config = dict(
    model='multi-label audio tagger',
    dataset='babble in 24 made-up languages, each with its own sounds, syllables and stress or tones, from a formant synthesiser',
    train_examples=39062,
    gain_aug_db=6,
    norm='batchnorm',
    channel_attention='se',
    kernel_size=9,
    mixing='mixup',
    muon_scale='match_rms_adamw',
    adamw_lr_other_params=0.0028,
    weight_decay=0.1,
)
Rows from block 12, named by matrix and row number. Rows with one number belong to one channel. Each number is 200 + 20 x the weight over its row's rms, rounded and kept within 0 to 999. All counts start at 0.
# convs0: first width-9 conv (model.blocks.12.convs.0.weight, 144x144x9), inputs 10-19, a 9 kernel for each
# convs1: second width-9 conv (model.blocks.12.convs.1.weight, 144x144x9, transposed), outputs 10-19, a 9 kernel for each
convs0.89,237,226,220,190,172,167,187,169,212,176,200,222,223,224,221,202,201,175,237,235,225,203,196,224,204,197,212,206,201,190,180,189,225,237,213,185,196,218,208,176,183,204,205,224,248,198,208,220,216,231,215,193,177,181,191,186,182,162,157,163,182,175,178,202,190,187,196,218,197,166,168,218,182,164,196,194,195,185,190,208,243,201,206,217,225,193,196,219,210,181
convs1.89,199,211,213,219,214,200,202,204,197,187,188,179,214,244,231,186,162,160,150,147,161,203,191,147,165,199,221,173,189,187,184,173,196,208,201,181,245,222,203,204,199,206,209,195,199,221,229,245,233,225,215,214,200,193,198,185,178,169,189,204,201,202,218,196,198,217,226,208,212,206,201,212,216,195,188,199,204,222,203,203,220,201,212,193,157,148,173,191,174,188
convs0.90,222,215,188,191,218,218,192,194,198,233,207,204,196,184,197,209,210,191,166,201,194,198,192,210,210,191,185,226,175,170,189,195,183,173,191,209,178,199,194,199,186,192,184,187,167,206,187,178,203,209,215,208,210,209,160,201,205,189,177,189,220,194,177,178,205,210,215,200,192,210,227,216,241,245,218,190,200,202,193,206,210,199,210,203,202,224,210,188,189,194
convs1.90,183,185,198,209,224,211,176,179,203,161,153,159,162,180,214,224,216,184,182,182,216,219,204,196,197,208,220,203,218,226,215,204,191,179,206,214,199,229,218,202,203,208,226,221,216,197,192,189,211,209,202,218,221,210,185,200,205,209,199,194,195,176,165,199,217,216,203,199,207,216,226,216,220,223,218,227,207,199,199,208,206,131,150,170,173,175,189,202,191,189
convs0.91,191,209,183,183,204,217,205,162,180,166,189,234,227,213,202,180,183,172,207,175,165,183,178,177,220,234,202,220,239,228,208,235,222,208,158,186,182,175,210,201,199,195,202,184,204,167,170,176,190,210,211,195,210,193,170,222,172,165,171,184,200,178,187,201,183,181,206,202,195,206,188,178,179,199,231,212,229,223,239,186,188,201,222,213,188,201,215,231,227,174
convs1.91,221,177,179,192,200,203,202,182,196,223,179,208,203,201,213,240,231,221,216,196,198,183,188,177,170,166,180,215,199,185,207,221,236,235,216,185,185,176,152,181,198,196,160,148,188,177,182,199,191,176,171,185,180,187,219,182,154,175,171,179,197,212,213,201,199,194,195,176,180,182,180,196,182,184,196,214,239,233,203,209,212,201,218,195,173,197,198,203,228,210
convs0.92,244,247,220,215,215,206,201,187,182,226,190,183,208,200,210,224,232,215,202,202,233,209,192,210,192,179,189,199,226,219,214,199,200,198,218,224,244,253,256,226,220,199,192,189,170,214,211,171,180,198,200,211,195,225,196,212,199,194,227,224,191,184,226,209,197,168,180,188,193,174,199,210,203,225,181,192,168,203,208,188,201,194,196,220,214,195,192,185,177,193
convs1.92,188,204,199,183,190,181,185,194,183,166,185,208,200,184,179,190,215,207,170,169,205,229,207,204,203,215,205,205,201,188,183,202,198,190,200,194,191,199,206,211,217,208,192,193,203,226,206,204,202,189,201,209,203,213,240,214,220,230,233,223,223,221,188,219,198,180,199,207,214,200,169,172,213,212,224,197,176,197,168,142,155,172,177,198,191,188,205,219,220,218
convs0.93,195,227,241,212,202,196,192,212,225,224,223,209,191,192,187,191,187,186,257,242,234,200,172,179,197,213,224,195,186,179,169,170,171,190,223,196,204,200,222,224,221,199,165,149,153,202,181,175,182,194,169,193,209,209,176,164,227,211,173,200,208,192,208,230,231,232,215,188,167,190,181,173,181,183,163,157,197,195,205,201,191,221,220,216,187,221,211,219,200,197
convs1.93,158,186,182,164,183,199,166,169,206,193,187,213,243,224,197,174,195,217,198,209,213,188,189,190,193,209,196,244,210,204,223,215,189,193,219,208,204,203,221,238,204,185,203,226,220,222,211,206,204,205,195,181,199,198,205,219,224,245,240,230,243,212,231,223,200,194,201,216,212,198,178,210,194,190,199,218,207,179,181,178,197,182,167,211,228,210,218,213,190,211
convs0.94,193,201,215,214,194,185,230,206,197,204,235,198,174,185,183,193,208,215,193,206,207,215,217,218,204,181,174,235,191,202,234,197,187,208,219,217,194,200,203,187,187,202,201,200,203,188,208,218,204,191,175,197,197,196,185,192,201,174,203,192,200,235,221,153,179,204,171,210,202,177,212,195,183,178,173,186,214,197,194,184,172,199,208,212,197,204,194,201,187,197
convs1.94,180,186,202,193,209,194,214,229,183,232,190,183,214,209,186,196,208,242,177,192,195,207,190,224,228,215,217,184,198,183,172,180,197,197,193,202,177,174,182,184,164,152,173,183,189,215,208,185,187,212,226,206,192,208,182,165,189,209,197,189,194,207,191,152,165,182,183,190,207,196,214,186,209,217,208,214,209,176,190,196,193,221,200,208,207,223,234,181,171,191
convs0.95,234,225,198,191,173,209,180,207,175,219,221,199,195,212,227,176,189,197,172,221,172,195,211,193,204,192,182,189,187,218,214,249,206,185,191,228,169,221,233,217,206,229,216,192,174,212,208,195,203,231,219,199,193,193,194,180,188,199,199,168,183,215,190,207,218,206,205,197,162,202,198,194,231,224,193,184,189,184,213,200,211,219,190,191,205,217,213,201,221,195
convs1.95,200,204,192,209,188,204,179,170,190,191,172,190,186,197,206,205,183,203,193,195,225,246,210,171,169,183,188,187,175,191,186,201,217,184,190,199,228,245,216,201,229,236,231,216,203,211,207,204,215,222,196,194,191,207,230,240,189,187,210,243,200,179,191,219,187,212,208,220,234,226,215,204,246,244,236,197,194,175,172,183,180,200,193,201,202,210,212,210,210,238
convs0.96,222,197,203,200,196,180,183,186,179,182,170,159,179,189,203,228,225,216,227,224,224,242,233,207,179,189,217,231,243,234,257,221,195,190,158,162,232,212,196,183,198,196,227,214,187,193,171,179,192,203,217,212,191,188,182,168,184,236,246,202,192,198,167,183,203,207,226,227,203,172,167,212,195,175,196,193,181,214,224,228,206,195,193,192,202,205,212,212,220,210
convs1.96,194,219,193,164,191,189,183,170,179,211,232,259,244,206,187,192,198,197,197,216,224,207,198,187,192,204,203,139,190,209,166,177,200,216,212,162,165,201,213,200,181,188,212,176,158,195,194,207,219,215,197,179,156,186,224,223,195,213,234,231,195,199,224,200,206,207,191,200,210,228,225,215,222,212,205,209,218,211,191,200,174,169,206,204,183,197,193,215,198,208
convs0.97,192,202,186,201,215,193,184,190,172,220,232,202,204,216,205,188,217,214,197,216,225,215,230,258,214,199,229,189,200,190,195,203,174,191,212,205,181,163,171,205,208,193,189,220,230,211,203,220,197,194,204,202,179,179,203,195,175,190,170,179,179,181,171,176,196,214,208,197,186,157,201,229,187,198,179,179,170,186,197,226,232,211,185,184,211,188,198,222,218,213
convs1.97,186,194,194,202,232,199,182,210,192,220,200,221,216,216,196,188,241,232,185,186,166,172,212,220,204,214,184,205,204,202,195,202,205,197,204,182,201,208,198,194,215,213,218,194,179,195,206,198,215,208,203,205,232,213,180,203,201,195,197,158,149,162,164,192,188,168,180,207,209,193,182,194,222,209,202,194,178,198,187,199,204,146,163,196,198,172,164,175,178,200
convs0.98,205,203,204,194,183,207,254,238,217,176,205,188,182,186,203,218,210,212,198,215,208,202,205,193,202,212,251,193,164,186,209,202,186,211,210,185,225,209,199,188,189,185,160,175,204,203,187,179,196,195,197,191,190,180,191,185,185,195,219,236,226,216,246,228,227,237,244,237,219,211,215,226,189,197,222,222,223,210,210,203,189,201,212,196,208,220,235,228,213,219
convs1.98,185,192,212,200,203,203,185,180,192,210,214,207,182,211,210,202,198,211,201,207,200,175,193,203,199,197,194,212,228,192,187,190,197,200,210,200,215,207,217,221,209,201,193,211,223,198,199,201,203,199,206,190,182,190,208,211,190,193,194,209,220,219,215,223,212,210,193,209,225,215,221,224,156,154,167,197,208,223,219,207,182,229,214,192,199,216,221,191,183,170
convs0.99,175,176,182,204,202,195,202,209,207,229,242,201,208,232,226,197,188,186,157,175,198,201,210,222,253,228,208,214,208,201,181,195,206,180,165,189,197,194,171,176,187,185,182,202,204,202,200,210,202,198,194,217,213,206,231,202,173,170,167,187,199,211,212,251,249,233,212,237,225,218,202,180,190,190,184,189,210,211,215,199,188,181,182,187,186,179,207,248,237,199
convs1.99,188,193,206,213,196,172,164,168,174,220,209,195,196,178,186,199,213,202,214,221,216,210,205,202,196,189,184,211,214,184,191,195,211,220,187,178,208,182,176,183,198,209,198,177,196,210,222,211,194,188,182,182,178,185,220,192,189,191,201,195,186,183,191,185,219,218,210,201,165,138,139,171,194,184,201,221,247,237,209,183,186,194,220,218,181,173,173,192,198,203
convs0.100,185,197,210,213,216,226,205,214,214,193,204,206,193,184,190,179,174,214,168,179,157,201,255,209,205,232,225,229,216,247,248,236,241,182,189,170,234,247,228,226,237,216,221,198,172,202,225,239,235,210,200,204,201,199,205,192,182,212,222,226,212,205,230,199,193,181,224,245,226,203,185,168,200,160,172,189,181,155,186,219,202,165,192,189,172,191,196,205,198,211
convs1.100,230,198,195,226,223,205,194,178,201,193,190,194,211,214,196,169,188,221,206,198,193,240,224,194,193,199,208,207,207,212,212,194,197,197,185,186,182,189,200,196,187,185,182,178,180,180,202,200,201,217,232,212,216,209,222,212,198,210,209,193,219,215,222,165,168,177,189,199,193,205,220,211,198,202,211,218,196,177,170,181,201,206,230,231,232,228,199,191,214,205
convs0.101,222,208,207,209,196,192,212,198,199,203,194,207,207,221,230,216,204,215,189,218,229,194,179,192,213,206,173,168,192,245,241,217,209,206,243,229,161,193,184,175,197,211,223,238,245,192,186,186,204,198,185,175,176,190,184,206,198,198,208,187,186,205,218,178,181,180,177,191,186,176,184,211,293,277,253,234,224,197,186,157,127,184,207,203,193,189,182,188,212,215
convs1.101,190,230,242,211,186,180,175,178,179,204,191,198,199,193,208,219,234,257,231,221,211,199,211,246,249,228,212,167,177,199,199,201,224,212,174,158,186,207,213,211,201,175,152,149,168,214,209,209,201,184,165,154,172,190,200,189,205,240,259,227,196,182,209,151,181,212,214,202,197,207,209,204,144,182,173,175,188,174,191,208,227,190,195,210,219,210,221,238,227,219
convs0.102,195,194,209,209,182,213,227,198,200,216,215,199,185,196,204,217,192,213,217,199,209,202,203,196,219,217,197,200,221,255,231,200,203,192,231,233,203,208,216,232,205,175,180,193,183,200,199,182,181,201,202,197,182,175,202,179,175,187,189,175,204,219,199,193,180,184,202,210,192,195,190,194,182,199,196,200,178,174,196,206,218,188,202,217,190,204,209,186,177,190
convs1.102,194,194,178,184,195,198,196,191,186,219,215,212,226,223,224,213,209,192,192,201,202,195,213,209,195,203,221,217,237,234,196,202,222,209,188,179,219,176,170,173,151,158,172,166,154,184,184,202,205,210,210,215,182,157,203,218,192,218,232,222,196,206,212,203,197,189,210,231,246,238,220,226,186,182,169,183,173,197,211,217,195,202,188,169,176,163,206,192,185,208
convs0.103,214,228,237,209,215,202,181,187,190,197,185,183,193,228,247,212,205,192,203,189,193,195,181,171,174,205,223,218,193,209,190,188,205,192,182,193,233,237,208,226,203,176,182,175,196,188,189,210,210,199,182,193,181,185,189,215,202,192,177,173,165,189,216,208,232,225,203,226,218,181,195,208,200,165,183,185,186,205,212,211,202,186,196,198,203,195,219,240,231,185
convs1.103,166,207,194,208,191,186,188,190,193,170,152,150,169,185,194,198,193,204,234,245,235,213,203,205,206,181,193,213,191,226,217,199,189,188,186,200,183,164,178,178,186,210,197,196,231,232,214,228,187,185,212,204,212,187,242,219,194,218,228,222,201,192,193,177,199,203,173,159,169,179,188,181,231,239,239,210,193,196,195,186,166,167,191,192,185,189,195,206,181,196
convs0.104,175,214,216,198,187,177,166,186,205,217,200,188,190,197,198,194,195,186,222,197,190,190,197,216,222,203,188,190,223,225,199,190,202,204,206,232,187,173,174,180,190,193,193,206,225,198,206,202,196,198,207,223,206,181,203,202,188,199,209,200,192,194,180,202,199,187,174,201,225,225,202,179,180,158,145,161,187,201,215,216,215,178,189,198,203,205,200,183,187,194
convs1.104,175,188,185,184,198,196,199,198,184,208,214,229,215,208,220,222,217,205,170,191,225,221,195,182,190,206,239,187,211,222,204,196,214,235,199,200,202,224,241,225,205,221,240,225,220,198,193,194,190,172,175,188,187,168,179,178,182,178,180,172,167,182,186,174,179,186,189,192,182,176,185,197,225,201,182,192,197,194,171,175,179,169,174,188,196,212,233,245,212,215
convs0.105,205,196,217,212,168,160,200,218,168,203,188,167,218,249,207,192,186,199,221,170,182,206,222,220,215,229,211,197,157,201,226,241,251,234,172,200,204,193,172,167,160,225,246,199,184,195,212,240,263,212,192,182,192,196,187,194,215,223,203,209,217,188,168,219,191,229,214,189,201,215,235,191,213,212,233,228,255,183,186,210,189,184,194,168,167,216,204,201,214,218
convs1.105,203,184,168,162,180,211,210,204,192,185,191,175,193,210,192,202,213,243,183,210,228,195,161,153,147,159,191,188,204,199,201,205,200,209,194,208,165,147,158,169,164,196,183,193,195,244,222,196,197,215,259,229,221,226,212,227,219,188,197,178,171,182,211,221,220,205,202,205,215,209,194,187,204,202,216,214,215,197,209,218,193,162,145,166,148,167,195,176,174,198
convs0.106,171,176,180,196,223,223,256,228,201,193,200,215,199,181,200,197,187,187,197,207,176,198,229,208,215,215,184,173,195,186,160,176,198,197,207,207,192,173,180,193,206,215,217,220,223,210,221,212,219,213,196,176,161,190,190,184,162,179,196,214,213,196,172,218,191,175,185,179,177,194,195,196,211,188,175,169,183,191,214,214,231,209,210,184,211,229,218,203,197,207
convs1.106,187,235,232,208,209,183,192,177,192,192,212,241,250,222,199,187,197,215,210,221,209,196,188,184,165,165,171,200,213,204,198,202,201,209,209,196,210,215,205,186,186,192,178,189,209,196,203,188,159,147,196,209,206,222,208,207,185,178,164,158,165,195,215,211,199,205,184,178,181,195,192,188,181,193,209,224,196,206,197,183,191,220,218,210,200,202,189,182,190,200
convs0.107,168,152,159,190,225,212,201,210,200,191,212,217,189,192,191,191,181,162,210,216,200,208,215,207,180,146,158,200,221,220,215,208,209,181,205,236,202,203,225,251,234,231,233,210,205,202,205,196,198,184,203,213,214,200,220,218,234,210,155,192,228,198,189,217,201,187,173,169,189,226,209,222,204,191,191,187,214,193,178,188,195,230,231,220,203,198,182,240,253,207
convs1.107,185,201,232,267,258,207,204,202,166,158,166,164,156,169,193,201,197,199,142,185,229,226,201,191,218,229,219,204,225,221,210,181,175,185,190,185,196,199,186,172,175,170,170,187,204,205,184,196,191,188,195,190,196,196,205,197,199,177,177,213,219,204,188,158,127,156,189,209,192,191,203,200,196,211,225,215,220,208,199,193,178,160,183,194,185,178,201,226,209,190
convs0.108,226,248,231,216,219,215,210,215,195,195,184,193,190,207,190,203,203,213,199,207,184,201,200,195,209,195,184,215,223,207,202,214,187,168,205,203,207,185,197,223,208,202,193,181,191,182,196,197,168,189,205,228,204,203,194,212,216,211,201,209,207,202,185,205,189,170,181,199,233,250,213,197,250,218,152,143,179,190,193,190,188,184,203,196,203,207,205,198,193,210
convs1.108,242,195,187,196,223,217,193,230,222,216,192,182,175,194,191,195,207,199,202,224,206,202,195,198,175,172,179,177,171,210,225,223,232,203,168,170,190,220,220,215,211,191,188,185,173,208,208,208,224,201,180,177,170,156,190,195,200,215,221,196,201,204,189,192,181,196,193,197,195,210,205,186,215,200,212,223,214,204,193,184,198,178,198,204,181,155,170,183,202,213
convs0.109,254,215,195,183,175,195,214,211,212,178,202,228,236,215,177,170,190,194,174,193,188,145,161,210,232,230,192,185,183,216,216,191,198,209,204,208,242,225,185,198,226,216,181,177,168,205,216,222,207,223,209,205,209,193,203,210,175,189,214,187,164,188,245,194,198,189,188,197,210,191,173,207,190,201,219,219,202,193,179,203,221,210,200,199,204,209,196,206,232,224
convs1.109,174,166,200,199,187,202,215,204,193,193,219,186,176,214,221,209,166,153,221,220,220,206,179,192,203,185,199,238,236,229,210,205,230,258,237,218,198,221,217,210,210,207,205,206,194,210,205,219,217,208,205,200,170,190,256,248,226,241,240,208,203,218,194,185,196,173,177,208,227,234,231,212,188,194,197,176,185,189,191,197,192,183,194,219,220,213,210,205,229,231
convs0.110,187,210,200,179,187,192,190,199,182,196,194,188,192,188,187,162,183,211,191,182,192,205,230,239,230,210,210,212,231,223,213,226,213,175,174,191,177,184,193,207,203,210,220,211,208,173,189,208,223,249,258,244,234,235,216,220,226,221,209,194,193,189,177,171,170,174,191,181,181,193,198,210,212,218,209,196,199,211,205,193,188,215,188,200,214,204,199,213,205,181
convs1.110,196,190,197,209,216,201,205,216,208,236,218,193,198,222,206,180,177,203,153,156,169,186,199,208,198,186,182,212,201,184,188,205,197,201,239,243,169,182,191,215,216,206,221,246,245,193,213,239,249,255,248,246,225,199,195,180,177,177,182,192,193,196,206,223,218,196,170,184,187,193,187,205,182,206,211,209,209,212,219,214,205,194,177,167,163,166,165,158,173,205
convs0.111,185,214,231,231,204,198,186,216,196,189,267,221,180,197,204,190,198,240,194,193,183,201,205,219,208,185,170,197,221,198,177,207,190,189,191,202,220,175,175,213,234,225,204,211,212,168,169,208,233,191,188,208,193,196,214,201,184,188,189,198,166,184,183,211,211,176,203,209,220,248,187,185,199,216,210,224,189,171,187,192,193,190,241,226,176,201,245,213,200,208
convs1.111,200,203,191,195,225,250,214,208,221,218,214,177,211,198,172,205,226,197,191,214,219,210,189,187,201,197,193,211,212,199,197,210,193,228,217,227,224,241,207,190,172,209,190,192,215,207,183,186,179,192,212,216,187,177,168,161,170,194,205,176,186,198,215,231,229,232,211,234,217,193,212,236,177,179,165,196,205,191,209,215,190,166,170,168,184,200,183,191,200,170
convs0.112,190,184,190,207,212,205,201,210,214,210,189,187,187,205,217,221,224,217,179,200,192,180,183,190,182,191,192,181,177,181,197,182,187,180,175,174,185,194,198,210,204,197,191,190,198,182,197,185,181,184,190,204,192,188,202,219,214,195,175,163,150,160,191,208,202,228,226,206,208,202,201,227,197,205,191,190,200,182,183,186,195,204,195,196,189,199,217,230,211,205
convs1.112,174,180,180,180,175,194,209,221,221,235,214,204,210,213,212,214,207,197,211,213,224,213,218,212,207,195,196,210,222,213,195,202,209,212,214,202,201,185,181,179,183,194,198,200,201,207,195,180,194,226,230,225,213,217,171,150,147,170,185,195,199,203,207,187,195,206,195,189,172,185,193,179,221,210,201,194,201,218,216,204,188,190,184,189,191,195,205,223,239,224
convs0.113,231,197,201,186,185,213,262,198,190,211,196,168,190,191,197,193,189,216,138,184,225,241,200,162,172,241,251,212,207,197,207,222,214,235,214,208,245,251,239,204,205,194,178,163,166,182,190,171,185,201,224,233,232,206,203,201,229,210,181,186,197,180,162,226,188,186,199,203,223,205,200,189,192,178,173,176,206,217,240,238,191,208,225,196,179,173,186,192,204,185
convs1.113,169,190,191,170,174,200,232,218,201,201,195,207,204,202,232,226,205,204,192,203,194,170,176,209,218,209,196,236,255,213,190,178,186,200,193,203,212,198,186,199,207,209,228,237,212,210,213,192,185,182,190,181,193,212,195,212,244,211,196,239,233,204,193,226,216,213,199,181,169,178,200,184,204,212,219,217,216,199,145,136,142,255,254,231,223,208,178,191,223,208
convs0.114,219,229,217,244,221,201,173,169,179,227,213,200,213,223,181,162,189,187,185,204,209,214,218,198,211,185,209,222,224,205,168,180,181,147,180,176,192,189,192,194,198,201,170,180,207,209,222,206,218,209,208,218,201,223,196,232,195,150,159,194,211,193,171,179,163,194,188,187,217,231,189,222,219,198,189,207,223,172,201,223,211,195,204,185,219,211,176,187,182,175
convs1.114,196,208,197,195,229,255,238,239,224,208,217,201,191,180,185,190,212,221,201,213,237,231,212,249,235,205,206,198,214,209,197,193,186,209,218,227,207,200,211,204,198,195,195,176,197,230,192,180,202,204,202,202,208,218,220,213,197,183,158,174,195,175,175,222,179,158,162,169,194,240,218,185,192,189,185,163,186,204,170,157,172,192,200,259,227,200,211,202,214,193
convs0.115,190,213,206,191,221,207,189,199,195,155,176,198,190,187,214,214,187,210,240,218,196,202,186,198,227,232,260,183,183,181,173,187,193,234,230,204,200,232,239,214,188,192,189,189,217,180,193,214,205,216,228,213,199,202,235,210,218,213,189,197,212,198,177,171,185,194,187,227,225,191,211,223,156,205,193,199,220,196,176,199,188,193,182,185,216,197,201,193,192,179
convs1.115,205,189,161,193,199,189,191,209,208,191,183,207,227,208,197,210,208,204,216,228,225,235,212,198,181,189,184,212,215,224,207,209,207,227,217,191,205,199,210,238,252,251,237,236,222,182,193,207,215,233,224,200,204,201,213,202,233,231,199,184,202,202,215,209,196,193,235,248,219,215,226,212,198,196,192,190,187,205,224,218,202,182,182,190,198,233,225,201,178,181
convs0.116,197,223,238,212,210,207,210,228,204,186,192,184,202,219,217,202,175,153,215,198,188,172,174,186,199,203,248,182,186,184,209,210,207,200,199,164,202,203,181,171,178,205,205,183,156,188,188,182,189,192,175,176,172,176,234,198,210,193,187,189,182,203,218,165,191,203,168,176,218,229,201,190,198,194,202,192,184,203,204,185,180,174,187,179,192,207,221,231,224,232
convs1.116,222,231,199,197,194,207,221,202,210,181,152,152,192,198,205,214,212,184,172,203,194,183,180,171,161,164,192,195,187,191,183,182,185,178,172,187,185,212,227,210,196,212,215,215,213,196,211,207,197,192,200,198,187,191,207,186,199,195,181,162,182,195,208,193,203,194,206,201,204,196,176,162,201,197,203,197,188,169,156,147,158,208,219,228,207,203,228,230,201,188
convs0.117,203,182,176,190,197,209,233,220,188,230,189,196,200,204,167,185,211,174,203,207,188,172,182,199,196,209,182,196,163,189,228,231,233,210,180,179,157,199,198,223,195,204,223,234,204,206,218,221,216,212,196,158,158,177,183,202,178,201,208,174,197,156,148,202,221,210,180,188,197,197,174,176,172,189,234,186,189,210,186,176,188,229,254,221,194,177,169,161,186,218
convs1.117,227,200,182,177,195,225,203,188,206,186,205,204,195,196,185,182,208,207,209,192,190,198,201,211,207,215,224,157,164,204,217,199,211,201,165,167,175,195,212,202,179,183,166,181,190,206,204,214,207,197,224,218,227,217,186,173,177,192,201,177,161,190,217,194,225,233,200,204,204,199,207,222,180,184,206,220,229,206,178,171,174,192,196,193,179,199,188,180,218,232
convs0.118,219,216,211,210,189,207,196,174,183,161,218,313,276,176,163,174,174,192,191,188,171,177,200,224,226,235,229,249,186,169,201,220,208,198,170,149,208,225,233,177,195,229,192,183,202,190,173,182,214,213,216,214,199,195,187,169,188,216,229,223,220,194,189,190,201,241,227,193,178,210,212,211,214,200,216,190,149,187,210,232,207,206,221,201,179,177,189,193,213,221
convs1.118,214,181,177,201,197,174,194,213,182,202,183,174,193,214,247,255,211,204,192,204,184,174,179,176,169,201,219,198,166,192,199,203,204,210,201,211,207,194,198,206,224,205,201,221,235,182,169,182,194,216,216,205,207,230,174,195,216,239,226,208,164,180,219,186,172,178,184,184,200,204,196,182,177,187,195,184,198,221,221,193,221,225,210,179,197,187,180,198,183,184
convs0.119,222,209,198,200,191,216,226,198,195,179,206,218,243,228,204,205,196,185,187,192,178,178,165,157,169,194,210,201,207,225,214,171,173,210,210,216,185,172,189,179,179,182,194,231,252,201,204,207,181,189,182,194,208,194,196,190,194,178,166,180,179,180,221,176,179,189,181,195,213,207,191,211,208,184,166,183,203,240,211,159,166,228,200,215,230,229,223,209,189,178
convs1.119,158,159,196,186,174,192,210,214,190,180,171,194,207,205,217,198,193,192,267,250,247,226,203,194,220,223,189,184,165,154,160,205,221,190,169,149,175,173,183,213,225,215,199,187,172,191,187,189,210,219,204,213,211,219,180,185,208,217,203,181,185,184,159,201,205,207,203,217,218,187,167,195,183,196,217,225,217,213,223,200,213,186,202,214,192,189,150,141,165,178
convs0.120,177,180,188,185,187,218,248,236,236,213,205,184,215,223,229,205,153,166,204,200,200,188,187,203,193,194,163,222,229,211,211,235,205,185,194,203,227,226,235,206,214,200,187,205,192,187,198,196,192,190,199,193,200,196,179,194,185,175,191,200,200,258,257,210,205,187,167,205,205,198,203,220,186,197,203,201,184,190,190,183,200,216,198,206,238,216,222,238,197,217
convs1.120,196,208,213,231,225,205,187,193,203,197,183,182,197,184,188,175,172,201,203,193,190,193,210,214,186,185,198,201,200,198,200,194,203,203,227,234,172,198,210,202,189,171,151,169,190,210,204,210,208,202,201,214,221,214,235,246,203,172,207,225,223,193,161,194,197,200,205,204,201,195,185,201,238,227,212,207,225,222,208,197,206,186,185,183,180,198,225,245,247,234
convs0.121,228,229,190,171,182,180,174,189,201,224,254,258,251,222,220,189,180,179,179,161,194,204,198,200,233,191,186,175,204,216,197,207,207,173,163,204,182,172,168,192,238,263,257,206,203,282,326,232,171,181,183,182,176,183,188,207,214,249,219,195,206,207,199,176,163,210,207,191,193,206,187,184,204,205,193,190,207,210,206,183,210,196,154,158,185,183,198,190,200,200
convs1.121,202,212,239,238,212,196,210,226,222,213,195,194,185,186,198,198,190,193,168,189,193,191,190,199,202,209,217,194,201,230,207,200,200,181,181,211,197,211,197,194,199,202,187,173,184,230,215,207,184,182,226,315,367,323,196,203,199,202,222,233,206,173,181,197,175,167,171,188,212,193,208,204,172,195,192,182,192,206,224,204,195,187,213,215,223,209,210,222,210,204
convs0.122,193,187,200,185,192,221,190,179,200,206,204,196,203,196,187,197,219,220,143,159,177,203,194,187,181,179,186,194,212,204,205,203,169,195,199,230,189,188,203,197,224,262,223,190,150,211,211,185,173,161,181,194,191,176,172,172,193,207,204,164,185,199,212,187,170,189,207,184,162,180,199,225,171,170,168,156,170,186,208,221,239,199,200,212,216,195,185,171,238,210
convs1.122,200,200,204,214,224,221,212,192,207,196,172,183,208,207,202,202,203,202,205,196,191,205,233,247,220,178,188,172,179,159,182,216,199,199,211,172,205,207,234,246,223,193,202,216,201,168,182,179,168,160,177,199,199,198,212,222,203,201,207,209,227,189,185,209,203,210,210,200,205,207,223,219,235,233,224,240,238,238,197,210,197,215,214,186,177,190,171,180,182,194
convs0.123,200,222,179,182,192,201,194,202,217,198,199,190,198,191,196,192,188,171,176,182,192,203,206,201,200,227,198,155,176,196,191,201,188,160,163,177,231,196,186,196,200,213,214,199,178,192,179,181,200,214,223,208,201,223,242,228,195,191,201,192,215,203,206,190,184,223,231,227,217,216,198,176,182,179,180,208,231,233,204,183,198,219,224,216,242,213,193,190,188,218
convs1.123,162,191,202,183,179,189,185,192,203,198,185,164,182,206,224,230,217,188,221,215,202,199,218,219,207,184,190,226,220,226,212,203,197,181,185,194,204,227,213,205,195,212,232,221,196,167,172,194,207,200,191,188,181,192,196,224,201,193,215,210,201,223,207,184,197,209,198,184,204,198,198,180,216,190,193,227,214,189,186,205,192,189,194,216,224,239,219,209,198,213
convs0.124,206,209,207,204,205,222,215,224,209,163,169,178,173,179,178,193,211,233,223,235,247,240,221,222,237,239,247,195,170,163,177,180,198,209,189,180,178,179,160,165,198,213,249,263,236,165,180,185,190,182,205,190,205,207,232,213,218,220,198,197,187,185,181,224,209,220,221,213,191,209,211,204,212,199,212,205,201,216,221,206,205,208,203,198,212,209,220,204,198,203
convs1.124,152,165,176,195,200,203,203,214,213,208,190,218,215,193,164,170,192,204,214,207,192,172,156,148,158,153,146,247,255,216,198,216,216,222,227,242,213,187,175,176,174,192,197,201,196,223,209,196,220,218,208,214,224,230,215,229,231,223,218,206,186,192,214,208,195,186,195,202,217,199,186,197,186,201,199,209,181,191,192,197,217,213,206,201,206,204,203,199,205,191
convs0.125,207,191,188,181,191,208,208,195,201,199,209,215,202,192,170,162,170,193,219,197,207,195,186,194,204,208,181,180,216,228,214,188,177,188,192,189,231,245,234,205,180,162,157,168,190,183,177,182,184,183,190,195,216,215,212,216,224,220,197,195,206,201,204,191,173,191,210,221,215,183,166,172,155,140,164,192,225,241,245,246,230,173,156,171,210,222,224,216,207,233
convs1.125,217,232,222,220,217,214,210,199,174,212,189,194,196,209,218,197,176,194,176,183,203,218,198,176,197,205,218,212,217,211,213,209,212,214,196,170,206,205,203,212,210,210,221,206,207,210,218,220,219,214,207,205,212,207,189,165,157,183,200,200,205,210,214,220,202,192,198,215,211,202,211,199,234,262,254,244,242,233,214,222,226,187,182,216,217,220,218,207,200,202
convs0.126,193,191,192,212,184,201,199,193,193,200,198,191,189,194,207,223,223,242,202,234,270,239,210,201,190,215,216,206,210,175,194,207,192,186,205,192,226,232,189,155,178,206,180,205,186,200,202,207,194,203,188,198,201,226,218,193,211,202,190,179,201,209,183,201,195,234,231,196,151,145,159,165,229,206,229,214,195,227,217,214,223,182,207,239,190,215,212,208,214,205
convs1.126,201,199,219,242,223,191,203,203,226,184,184,180,207,225,186,154,161,176,215,209,210,209,194,201,182,189,191,209,206,215,194,196,206,173,183,181,194,192,215,231,241,242,232,220,185,169,182,198,192,201,194,201,204,182,193,191,192,193,186,185,175,200,189,218,219,192,194,215,198,210,202,210,182,186,189,183,197,197,204,182,172,213,208,204,211,199,199,214,211,202